config.toml
arch = "vit"
model = "CTC image transcriber"
dataset = "short English words printed on busy colour backdrops"
train_examples = 90422
image_size = 64
crop_scale_min = 0.8
horizontal_flip = false
translate = 0.12
tokenizer = "word"
vocab_size = 241
norm = "rmsnorm"
norm_position = "pre"
activation = "geglu"
mlp_ratio = 2.67
head_dim = 64
fused_qkv = false
bias = "none"
qk_norm = false
layer_scale_init = 1.0
parallel_block = false
inner_norm = false
patch_size = [4, 4]
conv_stem = false
layers = 12
width = 192
positions = "learned"
register_tokens = 8
init = "torch_default"
residual_init = "none"
optimizer = "soap"
beta2 = 0.95
lr = 0.0016
beta1 = 0.95
shampoo_beta = 0.95
eps = 1e-08
precondition_frequency = 10
max_precond_dim = 1024
one_sided = false
adamw_lr_other_params = 0.0016
grad_clip = 5.0
steps = 12100
batch_size = 128
epochs = 17.1
lr_schedule = "linear"
final_lr_fraction = 0
warmup_steps = 1210
weight_decay = 0.0
adamw_weight_decay_other_params = 0
Rows from block 7, named by matrix and row number. Rows with one number belong to one attention dimension. Each number is 500 + 40 x the weight over the matrix's rms, rounded and kept within 0 to 999. All counts start at 0. Numbers have three digits each.
# q: attention query (model.blocks.7.attn.q.weight, 192x192), inputs 96-191
# k: attention key (model.blocks.7.attn.k.weight, 192x192), inputs 96-191
q.47:547471445458504511498481475528525530523499492582484465527500546479579559477481510471604458489511548510480491470400569478501516495525455541473589529494413443510582496478463442528489558457549451511595597445430553546437489529499511421500485523500437569468509556487517497546439502488526479474
k.47:502557582455598499557514490498569528497425500473449474517448450596526510549458493479538520505521464531422489481542462464511449471475537497539451492420474541478543525517473494469548489517499453425468461496580473490432455455530471493507519544444474545499406513447502539431455510495530562498
q.48:507455445564504471518497498560444507520456521461545418599489459475447508466553557535581451524567426554540463474530520587488513454483461552457508518523478528475578519450513509526536509498468533538501433491419580504551524551496486547450496475543485495565534532517485456502593462536490545503
k.48:485488522436515598550497543451536491522512474492446481565550556521500556495493539500399466513503463512463473498514509435469536482472512433559518450436484494472496547491487482571475474479426458434475433473510510441548475565406420502575508472480476514464460504419517452435499453526551491550
q.49:495514474481480512545505433476445642465483523465560362478539541483503447522510528507570530525508515533470434529527476461481528450502468510568521496490532466449512545423521483518469535496451491489482460427494542511559476545460552437418521459519511531506500531564510485539458573451535445538
k.49:564461470498490516520546492478534500552485494469496548578494504586581434494523513486397538514473449565494530471491575597506547479487491542592580519422505501543579516450461540483473463532510513479424464613539559500423473563477452539512556485503500531464438448516456463522466481516560493521
q.50:492549565527525503510488489506550557476499479462464524536528542557532491493565518501514431586466513487437468476546481549461506536520500517470488531484506496567506603491479513484523571415573482490488528517522486534516613519460548504502561476552599514551457460463503583499509468459483530501
k.50:558437590544512541474572644465449492515499517448533523470463453460523494537514493497476477477468564523529532506477534504508544462493566542569497455466485485485502480445510510474546471493443498481469548461510561564476504545557473499582480520466459456495511551477528444514462523557559463500
q.51:415501490455518437455520513519466490485485507500455469485502565462459507526422498478515542597466476524500489503492543560508515467486631457444487511546451516602506470513517501439403508538561453545499489568542474539573481526450515429461486503538521512501533489480410496450517499589467489489
k.51:507532432505490535454520525497550496464499424506585524528497496495489521500535506541475549538462511558446445495433468461478561518462445502489538469538451502567448457500519509542491601533493523511574489474469538499532576453510472438527522518505492525533502492543500450494486521541567475554
q.52:493439494482489499482520485480532445463514486498474496497486481488585524526528516423486461447548574507477557514466505509535394525479500475468555469438539483460453491510502443507427542525503434539455557522475445484507468488495480545498487518547437439472492521483478483450568466523499565483
k.52:523501508452507474480458471590553529482524523562443415450530507508490534508520426550474487498456475499472462503452534557464548444483489541457505483526491493494457516524511490531556526515549445497487544480534524527546539505449466502455492470565539515538444517498495534548512514508475538511
q.53:535471526505436523418458544504434483489483491437497484523451544504478521512472466493482553460533514543525513548509377506448460504505507446514455460569472553472491490512487511517498504459525443512426468482529501540509573487494462576526527481563526437524474465544527537459446577414474544487
k.53:554538544472494516495485427496427453532482470509511459508432527520487482488465501490431538475495583490549509568475521577457513537484527571448472458488519500462422531524551550486443491565548553496515579512520522489530448469482435502507503500541496483480462479433490435474448479542447559509
q.54:538458450541497551463455484483479515507516566512424521546585472575491507481534512480513524425489449535476437510509451442557548477497495543566515470434539502433533524475533503520536507460489503494500459480502472474532520459506458452526544402452523507538498462513560442450477484443534543480
k.54:481501471504487506528566495517522519583523467491472600566531514481505501464516527489431495532560480514471502478513517483506486476499545511519506489469481475568470560466512512523553470577518502500466571545466512475502481558582539542385466594522429509503499497472490540507509486528516463477
q.55:572534528511537477523415542565480488480525499528469586485508494508472485452511476545577487476483489528501525538466555492533535419457530552494528465569548553522487447503431568579477494510461564435524451517453480484514507529496482523463463562484525538502482517530484493496561394388569468533
k.55:505451427527499497567515547466466461456473575515579505478522470533535499449401538425458462541509485595494467537594522542508477451482549506503511532476500457518504508440488417460469546533512495531535508482592482455450530512523527501561490599467492514505508470448482426418553582508518475519
q.56:491458516465465478534492537500501506459514491534436450536484495496509495449574546518491430439501516444532539473540472521492476478469537461469446464485521456508455547544543537508465475455482440530502500479469507512457523463485515481438512490539514564480473597517499522480514494377605491491
k.56:524502456509512508538461507544523469517463547568468471440455503482539418465411532501432517497530460468451406437517472480496470532479543509504527567471483541447527530487520536512558424544564458460479530575501482556517491561515488523507560491447573563486405543439560409553554515509475552511
q.57:522474473513466507534472486541537558464487507476534506531518487506528473478518467451572498456461480495513498474534472552506411521530533515501509531419619472405491467491530504603471481487467489492508484446514487501452483535496458492541530467512488478534518502546509470480507582543470497490
k.57:496506522463460482532528481525519520508475501539454459421521529562533518563563427504480470550544519504503497464482450555559511429484478598522505483547497576471597526463502423478538501509511485543433570507496515534535504554562470499435480505543527559465526436526508530539483448562497472558
q.58:495447526491535508532453519489542502531536467474505527543553489584507458540552465527437503480535492456463441521476517529577587505469542514541552526490527467604471557470557395528515487488487569548493504454438453508487461481482448447502483544440555534511483510508582484537550472501498492485
k.58:520538517483477456513497464486540467486458530560417477473527497492483512497494498513530472457502458538517555467525537491531445500567562445437502499531546443483438486543496444507506426469537443526490516469514467553488521525510535477535543489525500519523550432515476511467468569497536511463
q.59:568534517538491434477466505543507443498536509465461507510509554534501542496496478492531489501407560504538576505494505497485425562488449488422496457513491436525531519523428496461508512464472475485557481520447506564515499443494480516462527487520456557551514566570413496509463461523523546443
k.59:467462542419526549612482519497480496500474527487533529532527538515557540479456508461587491514547487416557428542526480502459429479450528524482438451469481451536531553530477521504505508451403518539568516497495531503492450528484456486545469541493511569589493571489508465495551432523458516528
q.60:415480564460468480542500473435441581461532544475511479467474501484535531522517545493484503493484557462461536460487523516543514572464557504508454481536487574496459463477532464405538491415474433532537483450480468480506535492540527482549545571559518541578401574473518507459473524467549460503
k.60:534481557600500457522507630474473486538503485484553487498421452512602495503474510477494567536483552479470446510423526439471502563466476530493495516486503556472413464462508523486578506499547506473486521458523528501520452467536491517407548439407540543448447462512517449519483448423565469480
q.61:492513550517532519607513509544461465520528518536497500496515443533455419507500559526488471491451407472447553527605460595479406582473495479452513441426543457547488552458476479492540486472510416436490437443440516548536397458482508483540450469490455602529496510481486519566506495520477475515
k.61:562519462470452543518490520498519491491408467495500460504548533393525519560555622489494489519566477517509557476521513500459509517488511466503490482506548506504531543559532506517593516558479455512467491509558516583536432535508508489488480417468501496557510516549499442487505437546496457554
q.62:517483548528558466533576521502476511469514438480526439482510535442538440489489456486507481538512482457492488498459437506472488515518528451465541569470417474590506524518518512550462467464587500497515428463565570468508439550453494498472553539441572554462485530534461528504443475454471554512
k.62:527456533456462497476498551549493538526525471533567474552466546474441453490528542527536541508451504550495500461473523481526470472462511516489459506534505486485517508441536464450523453492502559483471515596454426528508556455479561496552516558503513514520501613536481484471486461471462521523
q.63:469459497533486511498556553480521413527493447490421540477564441535525513519469518506515455523473472485494438493483533469554491498474487505475600453507525530553506451544494469399558593464540407457472394496486425513534479433520461493528457463492487437515528482505531523486496537534469525519
k.63:513485476518492501573574532477579502503467472554484512484464524465474508447547519507514485555526475485533565585461489554536544516527486484460519492549510488521404507548486465507466492534529485505479469512479483502532539424557568528492561555455431481522538511519489552503476481513401536545
q.64:598514448501515510469452525554490503434560493511556447481539469493488576517486551482494545469518531466492605456499496489503492556524536481447385532527459469480529470499447532519519486451450562512538480502474496510452473512491512464501515450577497510507591443420472532551553498462507479517
k.64:466468498485432457448494465456487517519489518478450488499475532498489526520556431473457481511552547484480506434501453429529504498549545488606477545450483513408424405448485529533514482466462533489494478445531533506481496524493517472489564517483421512520533530448513457485477528489437505485
q.65:508522535537608459562459514528552528508528535481454427493479423492534512504544497510496451552484449504486522583459503481469492493454475484504468516472450503476466512493508577474502573500472506513509462516463467492417646458454450526424556522518492469468507454510496541462551470475507586429
k.65:558563466536480468445491441442468469578437450518549536529516528501551483502567448506493478515459549472501544513519541446453521510474510446545603441594489497438517509491462492579416530494483582487462460525446446547515442585507488584470477494519452498423559514489449453445467443488535495469
q.66:575495450458494530446504495523464526510474496467528530489559507509521553458485561503564533493516537525444533489421495463468539513526519440481480566457523451477458566515470524485546485458494501569477460493535465476514484550577476461477472526512434455511528486530529527559508454527467434509
k.66:484475497562469507495467516474501551497505530530478416545472509485495471473541475562454530439502496533380510487474482476556449418522576465498502460484506490555438453528526468501528509508435491470533502502537581438488539507496502501488547530520553571528509527470436473517476555522511488565
q.67:440618536549519523495487525518545463478465517503506531484536556538563489502518524456519516499566481566516396524458423469474512454477450534509569585467526444484484540437511548548525527483503508466444544488524437527546519572479516573564473519478516445504526483514476546497521514543464472492
k.67:524489542446486439552411490525532601506517535470538494501488493525535481550529609512505536438480464481534559555563490443478504521498494491473531545472444551572441501543505580463473430511493499474567475491552466460462534469502493491475496468451569428466536445504453496427472473502508552484
q.68:453512403570493454487512598491576442517535376569458490493522434480488437471499520559499440468459529542459424510511503408563558585506504498555526513476557495495472526490443503494398504482493532470512531531542576478381437511495488437476466554499503473443472440556525428572558566468501511488
k.68:486509515514537504447467478413428462510524484578536408462529567516515521594452526526539479416488517552489489586553475512504541459460503480439466548474503487476543518523500416528512549485528441376461507510530536417515522543508552511434459414492509519471501559591481474431504580506487541489
q.69:498499510460477506523488484487489558495496521486547501631475437581571548456513496549382536483509511518510489457512502509481507494520511404576454571538510528470582447493518477442499477498520480488446517517520537508483425492485566533492531504520496568514549577496515513550502445492463496452
k.69:570542473549445522451448525475418509456510480472456451552532508468553433485504430479536494472517453480522495511561488518565486510455527508490536493462553501427493497418540446557567481458429571471475474454521493553417512458481455513473554552499433607486500532503554508519551516509471553474
q.70:486460412497441503513480503512545477469574492515544421511504483531441522547551564506511435399528496506455472525445519444608472474524516503526520481524560440496512512573487540446505502473505505449558465531456508511456523454476412461574555473484565535472445487514472562547509519492467527497
k.70:550571478536495468496418510414563514459544530480524463513484548525574469491483515490519515560569626464497520520536483514415543437519439537517519529457516528536480456525518546517450562457553504533448497469511432538507475487453460538502490419486445469529500498527566474501546514523521467464
q.71:409477495460488468501482529499487573492464494553551445463439496507485555447463481494534436499481521460492478473510497527507471470450507503481429524496480461526524466494547510400551514526533499526469470500487516503538498442487511460446523498524562528452562487479479565407473446517535509491
k.71:538504458501551568520486502480531465550498523501518514565484489519502489460499396474526467434528469479472536463492476510463519504543435473554481448538499504496500506476516446499487533535494550532476435469510513451392503421433486587466496544588489516452425470495479471534564487536511522525
q.72:486516556554447463469501537536495541552499475436436559442544505437492566435439554494477490441469502479501511496537513483549500601562524480501486507557576557506547502572545496490543621480526434502499465557537448471533494533571541463484447573542477528427414577620463466490520527521510449481
k.72:502490529564495459579404510538568398443482551518530437472464517485528479498507540546473530492532536560417520543491502486507457435536550432467504517550457571528533472501421525481506451434487537470408519539434449477476540453551512535531522479491510508418555517513517456480445541487500540528
q.73:492517502429438504518443505464518529540528476514518477506478493478435456562484510465487520457481446568457469562566563477500489465470442517539496503438547442485451461464436514489464473550465538591575469513570547510535451545475523468507520544475519489504478450489505485510482439562484475491
k.73:498540462501568503521468492533460467457503469538489529468515570514490494559501530529518496485492484533476447499488523495521466530515485532447529507430498514529542535530478453448566413483467564490456518525529468513490497524567507446530453500525572501462491498482486521516538553590481490513
q.74:484551492483479485557526519529478427496482480579511537518476517498502484460540492546508536539484540505469533454480527455488457478552519438542458496575529450494476506492526502461488462485502462496508420462526491466548507509504482474493530564467479445535510508535521462534524559467500512547
k.74:563493468448525497513485492475567528491513475490484532495504456492506534508506552485526544501555484470475442565473536492522547457501501465525533509524520510556544456486497431463439503492481482550515533466462436509473508480492526498501504503527581477524479537537463463579472499509516515534
q.75:507427425485531516499502540527487514505475485469527427491523506458485489515485559458520480477524515500520563530457488466455483403514415544505480497507497503497492482558412530504537461462507549478538473538545474543485533471533411522454476553421622497532509490499495497509471553519466528563
k.75:532507452499472430524490540440533497545464454514542500532407493541494561504528522495473465544544460492501489457496486406541449555469513475530558493496535443572507432542482537558560498520452458502507491571492515511560483480532528524536525454497460443573551551544481463433533522503585442460
q.76:540521561556512458415513493483473486509471547460463549480440528505533502492504516509506481519551515499518417485488529500422513498480419436509461468463510497548468489482566511479584543493577496427505506525535564563564487539476553456495476532527422561498536484536459411537526531530543476516
k.76:497466563520530485478444497522540454499514534521509517528494429561476459494491526533543496492499497497526574462423487471526441439547507474578481536537470532522444475431487529427491531447435522472499510476520517495460545484579556510555478550561504488498410469489484524502507450410463462492
q.77:434542541531536507532487542457508487506471529438495573469431471503534461511527495511519515514539499493480489505499537484496488499457483507485445553519495502532456486451515456514493549497480503450449506466493492454443433440464485518501543535587458561549495495519506511491532543546554550510
k.77:498519557437517544523481471476516520548487517465516530553493480474486500486477535487529472532516473502516527508530464511487531485549451455514496579510523506516455506528558569485438543461566551464503498547503452501512520465504495542491482509510506497485495547487518490495435457464517554537